Rows from block 5 of a small image classifier, named by matrix and row number. Rows with one number belong to one channel. Each number is 128 + 24 x the weight over its row's rms, rounded and kept within 0 to 255. All counts start at 0. Numbers have three digits each.
Before each channel's rows are labels from the 100 images, of 14848, where the channel reaches its highest value: "responds to" is what is common among them. Only what is clearly more common there than usual is listed. The data: rendered scenes of coloured solids on a plain floor. In brackets: how many of the 100, against the usual share in percent.
# convs0: first 3x3 conv (model.blocks.5.convs.0.weight, 192x192x3x3, each kernel summed), inputs 0-95
# convs1: second 3x3 conv (model.blocks.5.convs.1.weight, 192x192x3x3, transposed, each kernel summed), outputs 0-95

responds to: jack (99 vs 11.9); largest object: jack (86 vs 4.8)
convs0.12:155122138123138119133115122150130084133146146122130123151150101089128100091100104119119157099108113094137114093113149140156138098133118084094094125091150182117130116100145152096150138081156144144168126135137112141112135123106149129125148148082151109128089067180125111103158099146104110124
convs1.12:132157162124157137143155142133147123101130135095168112129111150140147106140120114144127116115138134109116125120121133118135119126173132155163109131187126105027131109124186111125143108129116109137104135124105137117153121139108142133096169136124122150144133154108131105129117108114144139197

responds to: octahedron (57 vs 12.1); pyramid (52 vs 11.4); largest object: octahedron (42 vs 3.6); largest object: pyramid (28 vs 2.4)
convs0.163:135153127148121123124084134142140108145096124098117119112129122121146099110104127128130082176100092116173126131109115164117109148136101125110128117086134157131151122118107163144131102110111096129099125158137134142143151144128117130128121147148126152131175133112144124165136149185142148163
convs1.163:143101148128101121099126102121146124115123097146143122097167110117048135173074113118098112082122120115089100116137129142133105101136138121088123107167126051151115124117093121124107124083144199125146122096144111079094158130116131125146092185122140126117122148120146130086119137093143117185

responds to: octahedron (92 vs 12.1); largest object: octahedron (84 vs 3.6)
convs0.107:089171121130109109149107101135110100112109117135106114116118066115158128082070126072127125135126067118139133100123147147107138103131111169101164109164151190133117124137124151112158158148198109178084077131111127125135145100161134126127151123119149131113113099151126108128142130126136140117
convs1.107:129089138136134179115151128138165142128139152134115141130124115122096115109097127096118111127154144134155133137144148122138114094115085114140152138151121063125161155120097123111123137137098168131103154116163126146137174124118115130163130145126118122137102133118159151124105148128111164123

responds to: light from the left (53 vs 24.4); sphere (47 vs 11.7); largest object: sphere (35 vs 5.1)
convs0.110:160161121135100138117129123132073114154106133121130170156123107131111133132128144119146093105118168106152133134079129123128137144121074113091103123108132103154149159097106116133118137168085124122149130138142140098126110119147132147136145124124158138125116148100130155082139091124116171106
convs1.110:126157135178107126107118138108131128164146119156124121145145116106122111116123125139185126117122146122162123105107094132124122191080152148145129151114120124129129162161115135129075139144154126117158095188146152144086107131173143147123134109124138115131133158153106118106121140152118070145

responds to: jack (76 vs 11.9); largest object: jack (60 vs 4.8)
convs0.8:116119152172072091113095110126154104136094120109132155106102132149149110153104081176115128105121106118135157140099093163112132128139131097085143082148088172153147083098182163120136164178127100135132103120077090108143133120120137139123157142173173126114122108106114130108125142128122135168
convs1.8:128141130162133114116180126107166171150137115148129132146135107142112138173098131108152117123084127146108164091110128183132116092165119149117110115162140086069071122101142101123123153108105100142145107144126131103146136147128129135111140156171134129165154144123155115116131107124132091126

responds to: light from the left (49 vs 24.4)
convs0.183:090111084136120148106111114113105124150122106121117134127137147092181153102101148130082076167108124114108086099105105138105098156138112169107093094141110129111155171111117108158118107153101120119133150127115143085141077151134068172131142152148155098094125121134117146132133090133136113154
convs1.183:123142123131109120160113147121130141158140152083109159103093112156158110099138108141141149123140100170119117104124164146140135120143139071129153142136164136143147166089107120116104110114121133132132116116121136131132086139167157154104151118150120090098197082116121112101101161124098160112

responds to: capsule (46 vs 12.1); largest object: capsule (36 vs 2.2); wedge (30 vs 12.2); twisted bar (28 vs 11.5)
convs0.81:125091156171147116099112197150100112118111146166147131132145126074119117157136115086061151135125133146082148119145130085144141142130110136119144126168124136125157093127153125125139146103171123134181120102116150135144147120158101135128127112123120130102128140170176136122120144138136138155
convs1.81:117061141112122131103138130142125130124176145147102107104168122111162141082137120086122150110103120120068161088124166128131144160135087138163118161175190139127149163149158112125117109109118118113110125151166096114150130131124093090139107110125144130135105085164114154130152129171142141174

responds to: hexagonal prism (40 vs 12); tube (40 vs 12.1); largest object: tube (36 vs 5.7); cube (31 vs 12)
convs0.4:125107129139109115091110114138127122138118121112100128120116071090133140114166103105138112137143122168083127104102121134180116104122161142088141180092125084142127165165094149100124192133170109153105201089076159138113121126102102107127117112133173128101144182124148141135107117125141098172
convs1.4:153115123143145124125180138139107140147120152136101125122113130112149095122149171128122121129096148085152096089117130182136121147135111108130106154129126143153138108119121083122127113168105095115128113099102160134121119157131103164117158129179166087170146159155127129163145113099112155114

responds to: hexagonal prism (55 vs 12); cylinder (42 vs 12.4); largest object: hexagonal prism (38 vs 5)
convs0.106:175159125164141096078132098123133125140142218113127097133109118143164127112094157095156124172118131089115097144146139130122169141143101151158129133138069112142121133125073137130157130085111159137109116100139128150167123131171137151135130106136147158107110103120157142132116105112113138078
convs1.106:099111134172123148159124134134163156144152206129131161116135122150136130103153159125088136121121138096144088134122119114123082111154126123137137094129162104102118112124129122117059140124118114154120125098100130103122121155159120170142119105136116108137129141125101077117109121130119156149

responds to: wedge (53 vs 12.2); largest object: wedge (39 vs 3.8); octahedron (32 vs 12.1); largest object: octahedron (25 vs 3.6)
convs0.80:115118139118152147128108138142091126108119124117075148143131112119105097086159094088151121118138123113124089119116112084120106096081144116068168124113163134112114088127146160110142126105154121097174160176133124104146131140112124121105155152139112085119131154120166116121128098106152116097
convs1.80:127168112073150123144150133171139132116135109079139090124124136136104114050132137156176118133112157138126150114143144120141080157154121139111183119181142071111111111111087137100128138136127106120108120129116114133162149191134105142163097129114125127153164125142114136104137155163128147143

responds to: wedge (59 vs 12.2); egg (47 vs 11.9); largest object: wedge (47 vs 3.8); largest object: egg (38 vs 4.2)
convs0.63:104115156108123105170110183140123099149138133116122155116120094110168130114135103069142104144124113125124118149137126103112146145114152086114181139128125142092132117117124132151092151145155096138103107128075110143099140108138116145146134122130126119108134113126129131071161122137141124114
convs1.63:125112137124103154133143161130134121140134126095161167105153127108144127053208128158107126111125127138155118142125104108182089107150137165123101127101166126128091121118106113091112123146123095119139132103101173095124111132137135097141103113187082078166121106110115119164126146109147174118

responds to: twisted bar (95 vs 11.5); largest object: twisted bar (68 vs 2.7)
convs0.76:160127162143164080138146162106121118116154128113107133147143144133130156152144094131136128145088124129119108108101124114087096114093096124106105088119099117137106073114174128102147128142119111120111158081118122135141117172096141142134144119134111125144119110120129131119141178142108105096
convs1.76:114124159141122159114125117118159162111096108159159067113162127123177108095139141122117155133099116111113099150131101149105160135094104121112133150096136166116156122119125144143104113128147120134144128100145186129101113132092128072137156131148143138114130157125146150145150116108146090156

responds to: twisted bar (86 vs 11.5); largest object: twisted bar (69 vs 2.7)
convs0.46:101103120121114135132091099079119124136138131147084092115133126090121145154139163097125119134129142095109088127125139140123118123129100161141150139137125163140167095139113130088134126129160133117130123151100120129124149168145130132120105132113136121115120053131118095106107130131151144108
convs1.46:128133127108098115118152107119116136130108125087126128146159126130109138166110117156151133127080136114098131129114131100121126089144095121156115106160130089139136106106158139135104125132131135116148099134090124129093160129124143069111090153138131113143146173163153130160058128141136183100

responds to: hexagonal prism (58 vs 12); largest object: hexagonal prism (45 vs 5); cylinder (43 vs 12.4); largest object: cylinder (35 vs 4.1)
convs0.91:137117139127080109098096177158119091111108114113142140123121126129112084106103104115107121145096111170148075148125127159124092130106135116101157122130148138131112175089134143133123131100127135125144098108135105094119104168112135096156125133161110139140134084194126139149147109096092119132
convs1.91:136121133183129087094132120097141168157148127152077126137163148176094096151135163158100124128102151153156135129087121145100155129141140135123119131096093109151085139131124108112106111148136153095138106144121127126085160169133091171094117144129191131176171111103159102098126099151139135123

responds to: disc (54 vs 12); largest object: disc (50 vs 5.1); cylinder (44 vs 12.4); largest object: cylinder (33 vs 4.1)
convs0.96:093114130147135111096098110118110122137139125075124115118130095153123139157153131110109129102157123151141089168090133169138130162153145111070152141119114075100111093136116095102137125182174114087110129116113073118160113126119084140068121123112135150082115151099133117114137184142152132124
convs1.96:131119118155180128119167128112080068060152134136132114141092098122119116148106129169103131126129117144098137107163110106123150123126116164092095102114126143124124122092103123106119149145127105151129103155145136109142131147129172141102135133197124124143155161152133122172170110113109119125

responds to: jack (39 vs 11.9)
convs0.31:095150109110115104121095073135111124135147099129123133141135053112154111115136140104102095077128185112143124102109098162144067171096138119138122113132167153145142128138172095149164129153108134112158124148088104137160118153101181135111115107151119112136128090095130112132116098195151166106
convs1.31:160102095123113140112171136135172127094113112083110124158156046110112086137125132115131121069133129126131126122153160131180070121158102131181093123173133109120150098120130125092122126150083127121100139130152136129132169171097135118119123195111099171148124141123126124144122088057159161123

responds to: jack (42 vs 11.9); largest object: jack (33 vs 4.8)
convs0.61:142168123170133179122111116114139125123118103129152106158132148118086119128129104185128115157114147093102128132146104126110128116164147132127141109127096144100099081097173162124196088130113110097124128142120119119093129120124131132142120121115119134140152109101105138130142133166157121157
convs1.61:127111122136118119149127160125112138098156088096143145111124148117127129116115109148134171150111132147117124099136149145139121139149111140092109150113164136108131141150108115138089099147172124134125151172132171123143080125136091087133082102134171094138142107121133113093131144110136109132

responds to: octahedron (90 vs 12.1); largest object: octahedron (52 vs 3.6)
convs0.126:157138180121095124119098181151134119129124117167161120111108126102148138109098111133092126131101113122163113122111132150145145165140106094099112172126111131132100091118134142127092149126089104127114125141154125097167165152129115119169178116130130129110129099118102138130129130155067105090
convs1.126:118166152150108134134126078140218143098125126118138087116163175122106103135103130163085110145102107148113110150106140163159097081152125108121151124134152059149096152117096142135093168115159132110124120105135129133124160102143167117146143152173135120121176114116115101113110105137155139121

responds to: jack (68 vs 11.9); largest object: jack (57 vs 4.8); star block (41 vs 11.7); largest object: star block (35 vs 3.4)
convs0.136:137111106156100137110075125107066102114121153119122119130119098136128158134171129172140109154142121082162194121116076082158157135145133148097141126135101152129143151081176135108152098113128121123150147126121137125118087092160104164094130131105116143121130076143116117098137096199154135141
convs1.136:080121148145153087150118133120133166151124132116117123096149078130106161153143144096111111107110128116135138104120117118105130097180142139132133122132163103094126107111146129103165121153134133110108123102134170128142150111124152128091112107154089138141134130126119100135136122122125123078

responds to: disc (36 vs 12)
convs0.177:061095132189134102123068157147124130135127132147130112091136130080147108117130144127062116152133121110148098158116054113088128130139106117121116108130109099119129107119094088171145148140116130114180117097110147100099114135121090139074116117116140135118138137156106155123117120144128129140
convs1.177:123087138130151155114093118137131142121108194198161138128108156181116130138110132146115163104090084121103157129092137157123106114143132119165100127149090125156163131131096144137129124105124113151135111129167119135141129135106102132108084130084120154120143115102137113147139102121121125134

responds to: capsule (87 vs 12.1); largest object: capsule (48 vs 2.2)
convs0.59:124110100197152137131144130096149128139096090134130071098159116117121152095092129131125111131130148149149087153110117150141144136138087112122151120185154119158146093148178107152139091130113161125131088111149131111132143147103104157106100134095140114147141132135135088129086168128112112176
convs1.59:127151101102124137141145142150151163106131136096155104124107121125124096150114148160151147133130150135116154115111187115141095111123146128110121126150113157142112126079136132093087132119097109139121129146138120107162114145115126163122137171091107137114147125074150138102137079090122091107

responds to: jack (100 vs 11.9); largest object: jack (87 vs 4.8)
convs0.190:118117106127134136143077123167129137140101134155101158117114116129113147092085088145164125131112110140093079120125109105133135124109123122123109141129113133125155165116229156133141150115118101111048108128122122145133124130158136143147146144147130110121122156109144113135161114137132152193
convs1.190:143138169132154149116152134138163128144155132146119136159145131130111116099152129132099129095115153142127109117129127128158078111144103160116104105148161093000133122135143141110128108152137102145120137120126136123148140151140126144112165145128132136162114160133112115116101127131134169113

responds to: octahedron (89 vs 12.1); largest object: octahedron (62 vs 3.6)
convs0.142:148138109145146124169120154109120117111144117118123137119121169131143119117134100102131113115122108163135163100124156147122096140114119123115127099197151135145123102067114108120154102118121107135096113138117194075141142127118157109116155123133091100113146133083112129141143139134160124107
convs1.142:124141118148129118130152095109145114115145135140114110150172130112145105144143170103148099134132149146120097120112102133139151122118105136120140149124126116148145133070124100106096149098115128105132105152105197158096162146131124151103143148139124166184149128121127115108130108133138139123

responds to: twisted bar (77 vs 11.5); largest object: twisted bar (64 vs 2.7)
convs0.19:131152146130168113100096159146123083123140141111155114115105105128117119099120100128120114146114108111115121125124107132107138123091146104103099110145130124139135120093123133148112118111132162086129163122146126115094128167122127115116094115096136119106151106167137121139142135130081135100
convs1.19:103218126107101124122148113158144102114160112115165112120132123103121099160135142148149115094137130135100134105185143139120190112159109160108119100129126179139089096122129092108155135119107187163089147161079135140112117118116126133105137118134138125151108151122118130154155141129136101105

responds to: light from the left (53 vs 24.4); sphere (36 vs 11.7); twisted bar (31 vs 11.5)
convs0.144:127110140098109115134101108134122133131131140128139162136116126119165133094132153128132125139137149143168112116111141064126112125174123143082078145085148098127166149108126161128114096094092151117168128090105135149156121131112123138116115138106114118108155092105164125158125104081131175149
convs1.144:136103156153156117122146126127103118159131131154146115113178131098131161147115131133132138099152155150139090170110112109153135132099106149102139105092137124103132101107122157140143095129129127131130126127145162145122109104147145066156116122132156135172148161112125090101104111153141126167

responds to: jack (90 vs 11.9); largest object: jack (84 vs 4.8)
convs0.155:125137127145093124135140153147094141145126110122140186126101104113115130118164115154089122104106145115150120127125109102123144104080142110112129138154124168146119136110200111081126129132131156131128113085100120108119089118108134104197129112135126160125191100097129127081113151157085119149
convs1.155:086122154159173121135148161127095146112119110152120082105126124098135130139100145149054121129122180094135128132107130089086162126151109149098113116129137110060118100110134127099103115133089154160090154148132149131129131160107146110124118128165116141117151127113130132142146120148109136083

responds to: octahedron (30 vs 12.1)
convs0.145:078106107135141141113103108140117193156095095146126117113115127093163132102152096112165114107094149115125132108140132148121133084111151140096179117131125125136142067086078172095132098123149139138138117112106128087121091152100128132092139106101141180122101093117114117143090115112145124106
convs1.145:117201146146105133153115132148105144084114127103150103120143130104135178106153111172165130134106135135083147107128154124138149148121125124154146137163152092154107103156143094127099131121126137092160137150098180114103177110136155080166126073172114132110158141165077110119141119157152122150

responds to: capsule (76 vs 12.1); largest object: capsule (55 vs 2.2)
convs0.92:097118121203161151142107163130145119136099145079143130131135201093102131151137098107129108137093127122077153133132110134135097137147148116088115139185118109116145131139129104149142126111121160103115092097136216101091093095105100117147119124121138136110139115115133153143104136124115112082
convs1.92:122104134128100161136171116166160127171161107121153105099121133125127121151121117164132126152167184143167123142162211132110162108125097115106161094144137119139130107114141129100073153166094111153172127156122082117160116144159105138138165122126149131148100128133102085079126125108148115116